{"targets": ["length"], "drop_path": 0.15, "kernel_size": 7, "label_smoothing": 0.05, "loss": "cross_entropy", "optimizer": "adamw", "learning_rate": 0.0014}
Rows from block 6 of a small image classifier, named by matrix and row number. Rows with one number belong to one neuron. Each number is 128 + 32 x the weight over its row's rms, rounded and kept within 0 to 255. All counts start at 0. After the name is the row's rms in percent of the matrix's.
Before each neuron's rows are labels from the 100 images, of 14976, where the neuron reaches its highest value: "responds to" is what is common among them. Only what is clearly more common there than usual is listed. The data: numbers of one to four digits printed on busy colour backdrops.
# fc1: MLP up (model.blocks.6.mlp.fc1.weight, 1024x256), inputs 172-255
# fc2: MLP down (model.blocks.6.mlp.fc2.weight, 256x1024, transposed), outputs 172-255

responds to: length: one; brown ink
fc1.216 102 [124 136 158  77 136 150 106 152  97 177 117 132 140 110 156 119 133 121 156 148  92 138 187 136 114 116 114 141  93 168 144 157 159 157 100 133 148 108 100 130 191 145 160 101 115 135 142  82 113 130 153  87 156 134 139 143  98 159  65  74 119 103 181 116 167 160 121 149 156 112 179 135 134 141 125 185 102 179  90 107 193  93 127 133]
fc2.216 112 [121 148 140 144 115  81  69  90  99  79 154 127  86 133 106 112 190 140 135 155 131 131  74 175 153  76 158  72 123 175 111 154  70  61 128 123 111 156 124 127 122 129 146 102 106 129 107  74 126 123 136  76 125 111 154 128 131 109 121 166 133 117  93 119 165 121 144 110 145 167 132 136  97  78 159 137 196  83 134 204 140 125 107 114]

responds to: length: four
fc1.364 096 [173 151 161 106 137 173 112 103 131  98  95 153 113 120 132 144 133 147 138 121 140 154 184 133 132 150 116 134 173 131 105 136 162 118 110 111 112  77 128  91 176 112 120  77 137 162 138 100  85 151 184 102 112 153 152 119 126  92 173 137 136 192 127 156 153 120 100  90 100 167 155 107 166 104 124 151  38 166 115 152 173 145 137 161]
fc2.364 088 [139 163 101 164  89 124  95 123 136 141 100  96 200 137 169 136 212 149 126 165 113 104 106 132 108 168 170 121  86 133 165  59 185 158 108 110 190 180 139 157 155 106  92 204 125 167 125 137  91  87 106  97 150 142  60 148 116 170  93 112 127 156  82 112 178 145 165 167 148 152 147 192 141 105 136 161 105 121  97  51 130 136 139 149]

responds to: length: three; white ink
fc1.91 095 [112 151  70 111 101 173  91 131 154 147  75 112 167 141 113 110  87 113 125 134 107 146 117 127 124 193 189  92 162 142 130 162 173 148 116 124 147 134 149  75 101 141 186  95 115 100 112 116 103 117  90 104 138 153 188 123 129 208 121  85 102  77 165 133 139 146 144 137 165 129 106 141 134  53 130 163 126 145 100 173 144 123  81 151]
fc2.91 103 [144 135  40 130 104 114 123  80 154 103 101 190 184  88 116 122  89  85 198 117 131 184  81 138 148  91 167  70 195  61  78  93 185  61 146  89 161 105 114 154  91 100 157 120 144 134  96 173 153 106 119 130 111 104  98 151 178 119 125  99 101 127 150 127 149 163 116 180 113 174 125 114 103 167 126 159 156 181 112 154 132 131  82 169]

responds to: length: three
fc1.116 096 [123 147 152 127  65 167  83 104 148  35 115 139  92 140 147  98 106 125 170 150 171 113 209 157 140 166 153 180 139 129 186  80 173 133 135 172  84 104 148  68  76 122 114  84 121 105  86 145 112 126 151 130 114 153 154 153 138 190  90 148 147 104 146  90 160  89 105  84  76 122  97 113 109 159 166 137 124 123  88 146 150 125 183 114]
fc2.116 101 [132 161 108 106  99  97 141 152 175 104 150 100 177 111 211 140 100 104 142 112  98 165 113 179 192 180 133 109 148 104  97 170 118 137 164 132 127 131 135 125  88 156 127 151 180 149 159 130 165 194 152  84 124  66  73 155 118 141 138 126 171  77 133 147 126 118 208 160  85  88 120 126  93 113 116 171  97 138 126  89  82 117 149 132]

responds to: length: one
fc1.673 097 [152 109 138 108 112 146 130 140 131  87 134 121 163 124 144 113  64  98  85 162 136 138  97 148 136  87 147 112 108 136 158 115 143 131 103  93 100 135 118  65 128  79 218 173 137 171 142 132 115 120  89  54 169  83 117 101  85 115 161 152  87 160  78 159 107 124 132 189 111 122 143 114 136 125 158 111  75 145 127 178 166 149 182 142]
fc2.673 095 [118 105 187 145 138 117 128 125  72 134  81 104 106  98 124 139 145 206 101  67  87 114  95  74 137 127 118 132  79 117 144 140 109  92 126  94 112 136 140 144 118 177 124 135 119 105 141 125 131 103  97 150 128 168 101 111  85  99 149 178 111 128 109 106 100 104 142  76 160 138 152 131  80  80  96  92 142 127 123 142 172  97 123 100]

responds to: length: four
fc1.153 101 [135  74  79 164 118 126 113  81  72 100 171 105 134 134 187 118 112 124 156 155 158 134 124 140 114 134 121 160 157 134 118 105 146  70 121 118 104  92 116 143  99 120 173  56 155 207 153 139 117 132 102 154 104 119 105 121 159  92 134  91 172 111 109 164 163 100 128  84 111 113 127 166 147 159 122 135 145 172 121 164 174 188 129  97]
fc2.153 095 [115 126 112 129 146 165 147 142 124 132 109 158 135 128 219 128  49 143  80 123 128 182 131 104 117 157 121 202 145 122  82 133 147 105 151 168 163 157 112  61 129 197  99 147  87 131 163 139 106 103 132 136  87  83 100 131  87  80 177  84 111 182  74 104 154 129 146 130 130  93  71 123 103 123 144 121 152  43 154 180 149 110 153  72]

responds to: length: four
fc1.589 097 [103 109 208 193  82 100 145 112 153 191 168 113 194  87 141 127  81 128 155  98 100 127 109 128  90 130 152 166 164 150 157 118 141  67 132 143  80 145 128  98 131 117 101 108 195 174 141 159 111  98 162 135 101 166 103 141  87 143 140 145 117 123 112 154 118 103  97 137 129 124 100 133 131 138 164 141 142 162 141 198  90 173 148 114]
fc2.589 095 [139 116 111  84 108 175 163  63 108 148 128 144 123 168 150 105 108 145  79 167 134 114 131 136 136 118 168 188 114 154 122 165 172 135  91 147  89 159 138  64 109 115 102 156 113  94 120 127  64  97  74 131 166 180  92 130 110 152 154 179 130 102 134 125 201 160 154 142 108 185 109 175 176  97  91 126 130 141 110 119 175 111 104 138]

responds to: length: two
fc1.616 101 [ 96 155 132 141 164  92 109 142 131  83 124 130 118 165 115 149 126  74 149 113  57  93 129 174 131 150 101 102 149 129 132  95 126  92 132 141 136 162 152  79 138 120  89 140 124 208  98 103 166 108 147 110 145 152 127 127 143 156 162 122 120 141 138  88 187 183 165 130 134 139 181 137 159  63  80 157  77 150 124 112 121  67 139 127]
fc2.616 097 [133 158 150 163 129 112 127 160 116 150 120  76 144 146 187 133  99 168 121 132 148  95 147  98 171 130 157 142 146 145  95 109 145 210  76 113  88 117 105  74 183 201 136 177 117 114 158 117 136 148  63 144 142 144 141 132 140 173 170  84 121 121 155 147 119 107  69 134 123 116 129 150 105  85  90  85 100 118 149  98 117 128 148 143]

responds to: length: four
fc1.202 094 [197 138 108 171 103  93 137 148 163  95 170 108 152 118 118 112  56  77 141 140 126 154 131 117 123 119 178 159 155 184 119 146 119  47 130 144 148 141 168 137 151  89 140 128 178 170 117 109 153  86 112 136 116 168 144 109 146 143  95 144 124 101 121 114 121 159 127 130 124 147 118 128 137  94 113 125  98 201 111 159 114  61 111 125]
fc2.202 098 [157 153 138  81 147 151 155 117 110 136 164 130 153  82 146 129 170 131 119 164 156 186 160  71 172  98 161 182 150 182 118 147 144 146  91 126 131 145 122 117 135 114  63 174  99  76 141 153  63  67  29 165 109 175 107 149 185 208  96 155 122  98 133 162 156  95 163 123 133 121 112 151 144  79 171 145 104  80 102 140 120 127  89 167]

responds to: length: two
fc1.369 103 [192 115 124  55 177 135  78 104 109 146  98  51 109 104 166  64  93 112  91 137 140 103 139 121 157 108 166  85 170 114 145 160 117 132  84  93 130 127 156 145  69 137  58 147 115 128 170 178 131 132 145 143 164  97 160 148 190  93 124 114  89 142 111  86 104 134 127  87 142 149  92 129 145  96 133  88 156 149  55  81 124 121 113 202]
fc2.369 099 [175 140 107 152 156 172 113 121 142 173 126 128  95 124  75 130 138 125 110 149 124 130 199 107 124 104 114 105  32 193 148 103 103  79  74  98 156  89  97 170  96  84 147 112 136  73 114  80  81  96 106 155 129 162 207 130 137  78 108 154 102 116 162 133 135 134  92  99 122 122 141 178 153 138 162  73 104 145 134 185 135  93 101 101]

responds to: length: three
fc1.675 094 [129 137 182  84 177 112 132 112  81  88 144 118 131 128 129 136 140 124 130 166  61  46 121  78 124 131  93 112 114 125  93 122 128 121 121 151 173 120 130 119 169 145  86 176 179 161  97 150 160 101 150 108 155  94 129 180 104  93 163  63  94 125 150 160 167 100  95 147 118 115 129 150 148 144 119 102 155  99 158  58 132 116 181 147]
fc2.675 096 [197 147  82 135 115 115 122 198 166 142 100 106 132 142 139  89  79  56 133  81 148 146 171 101  77 166  80 133 157 127  81 114 152 141 106 112 206 138 144 147 121  77 107 126 171 135 117 147 187 164  92 143 153  91  84 111 120  81 107  93 131  91 115 141 119 102 166 165 133 138 148 148 111 169  75  89 133 122 132 110 117 138 129 141]

responds to: length: four
fc1.100 098 [159 133  94  85 133 130  77 133 145 105 131  94 155 106 106 104 131 111 110 132 120 147 194 182 152 157 116 135  78 167 189 153 165 113 106 171  94  97 121 149 201 165 104  65 111 166 123 113 133 137 145 164 158 126 136 100  98 178  34 155 148  63 165  99  76 144 110 154 167 100 141 127 112  89 140 157 114 134 125  98 148 104 101  87]
fc2.100 098 [105 111 186 115 163 121 144 113  68 115 181  85 168 137 110 157 138 129  65 131 202 149 105 177 132  62 159 111 125 175 166 175 142 155 124 170 117 151 106 108 167 161 132  84  54 140  95  67 121 160 160  68 108  87 179 176 100 127 144 151 153  99 116 121 107  84 162  88 100 144 107 127 138 114 168 131 126 137 127 204 121 116 111 104]

responds to: length: three
fc1.639 103 [164 101 133  74 176 157 100 109 138 151  72 165 144 129 127  81 122 158 119 152 135 171 129  94 137  95 104 112  84 149 146 189 121 115 112 130  76 125 137 154 155 116 117  64 125 144 161 129 114  91 161 141 125 161 107 147 139 134  82  52 112 154 115 130 167 143  64 111 108 115 150 103 129  58  99 110 117 145 110  89 127 113  89 126]
fc2.639 105 [158 111  84 194 126 135 138  76 125 135 113 106  94 145 148 139 144 147  95  92 133 123 131 121 155 146 162 172 115 132 175 134  73  97 197 162 137 105  92 156 140 135 130 158  85 125 115 113 124 106 159 119  86  80 109 162 165  42 152 127 161 157 132  79 108 142  80 141 139 155 103 147 175  95 122 133 168 123 104 104 136 132 232 104]

responds to: length: two
fc1.197 094 [141  70 163 181 172 140 107  80 147  86 107 151 175 117 104 143 142 154  74  58 115 159 138  94 136 143 138 119 104 131 130 140 174 107 114 103 159 154 100 156  43 137 179  96 156 162 166 114 115  50 126 130 171 117 133 131 129 111 169 157 131 186 136 118 143 115 154  70 148 126 186 134  91 106 111 158 124 176 173 131 130 118 155 161]
fc2.197 101 [ 72 151 154 123 122 131 130 145 102 115 133 114 116 110 165  97 142 127 140  86 108  96 141 110  98  99 114 157 120  44 156 120 162 170 188  78 137  89 133 114 137 162 146 145 199 114 183 120 128 181 132 106 166  95  92  92 135 120 111 103 144 114 108 113 129 122 123 179 168 106  97  58 139 153 110 165 126 149 143 150 108 123 167 128]

responds to: length: one; last digit: 7; first digit: 7; brown ink
fc1.485 101 [131  90 185 124 118 138 125  58 111 150  94  77 167 147 105 110 152 188 107 144 109 130  76  70 143 138 127 149 100 216 152 130  97 107 103 102  84 122 143  83 113 117 122 135 126 174 125 153  78  76  85 128 176 104 145  85 121  87 169 121  76 110 131  85 122 150  87 174 126 190 155 118 121 128 142 109  67 120  89 126 123 179  99 185]
fc2.485 107 [ 85 125 155 154 116 144  89 102  61 135 118  62 109 129 126 119 160 160 153  96 194 109  88 120  92 103 149 132  73 123 139 152  73 102 138 103 121  90 111 130 152 180 161 161 112 130 104  93 173 107 124 131 143 165 165 153 110 114 127 139 125 132 119 110  89 144 113  96 112 139 110 198 161 131  85  75 158 103  95 208 141 120 161  75]

responds to: length: one
fc1.339 097 [117 167  50  92 188 106  67 117 157 141 118 121 148 137 110 160 143 104 173 138 167  97 124 146 141  87 125  49 146 127 140 157 134 121 139  82 146 109 192 116 101  63 114 149 146  94 144 132 180 134 197 151 105 134 109 155 162 116  88 101 103 150  97 101 128 182 168 132 111  90  80 132 164 106 107 125 138 113  96 175  92 117  64 156]
fc2.339 100 [124 108 120 208 139 134 142 104 111 165 104 122 169 153 144 166 152 154  93 135 155 117 174  69 146 127 102  73  88 163 127 133  82 107 147 158  98  74 130 156 144 117 178 129 124  98 113 117 137  48 130 132 110 104 176 114 127  94 135 187 102 127 160 115 143 134  33 134 142 132 140 102 149 116 139 115 176 150 141 146 108 127 127 128]

responds to: length: three
fc1.61 099 [105  91 143 161 157 159 164 124 114 155 170 153 123  84 104 116 180 210  79  73 146 142 164 119 120  59 141 134  81 113 149 120 117 130 117 112 146 155 108 116 169 143 127 137 116 118 104 200 178  81  85 150 162 109 136 123 166 129  98 132  90 163 173 111 149 170  82 126 154 121  96 126 143  67 107 125 133 122  91 138 110 120 119 110]
fc2.61 097 [191 155  70 166 134 118  84  94 146 135  93 155 135  86 169  99 121  37 102  85 148 131 132 146 108 107  97  95 144 102 110 126 133  69 219 126 166 101  99 164 119  47 183 135 118 129  91  65  86 188 156 126 144  52 118 122  99  94 120  71 115 130 123  95 116  90 129 137 106 166 157  83 169 157 127 105 166 116 148 161 141 107 165 105]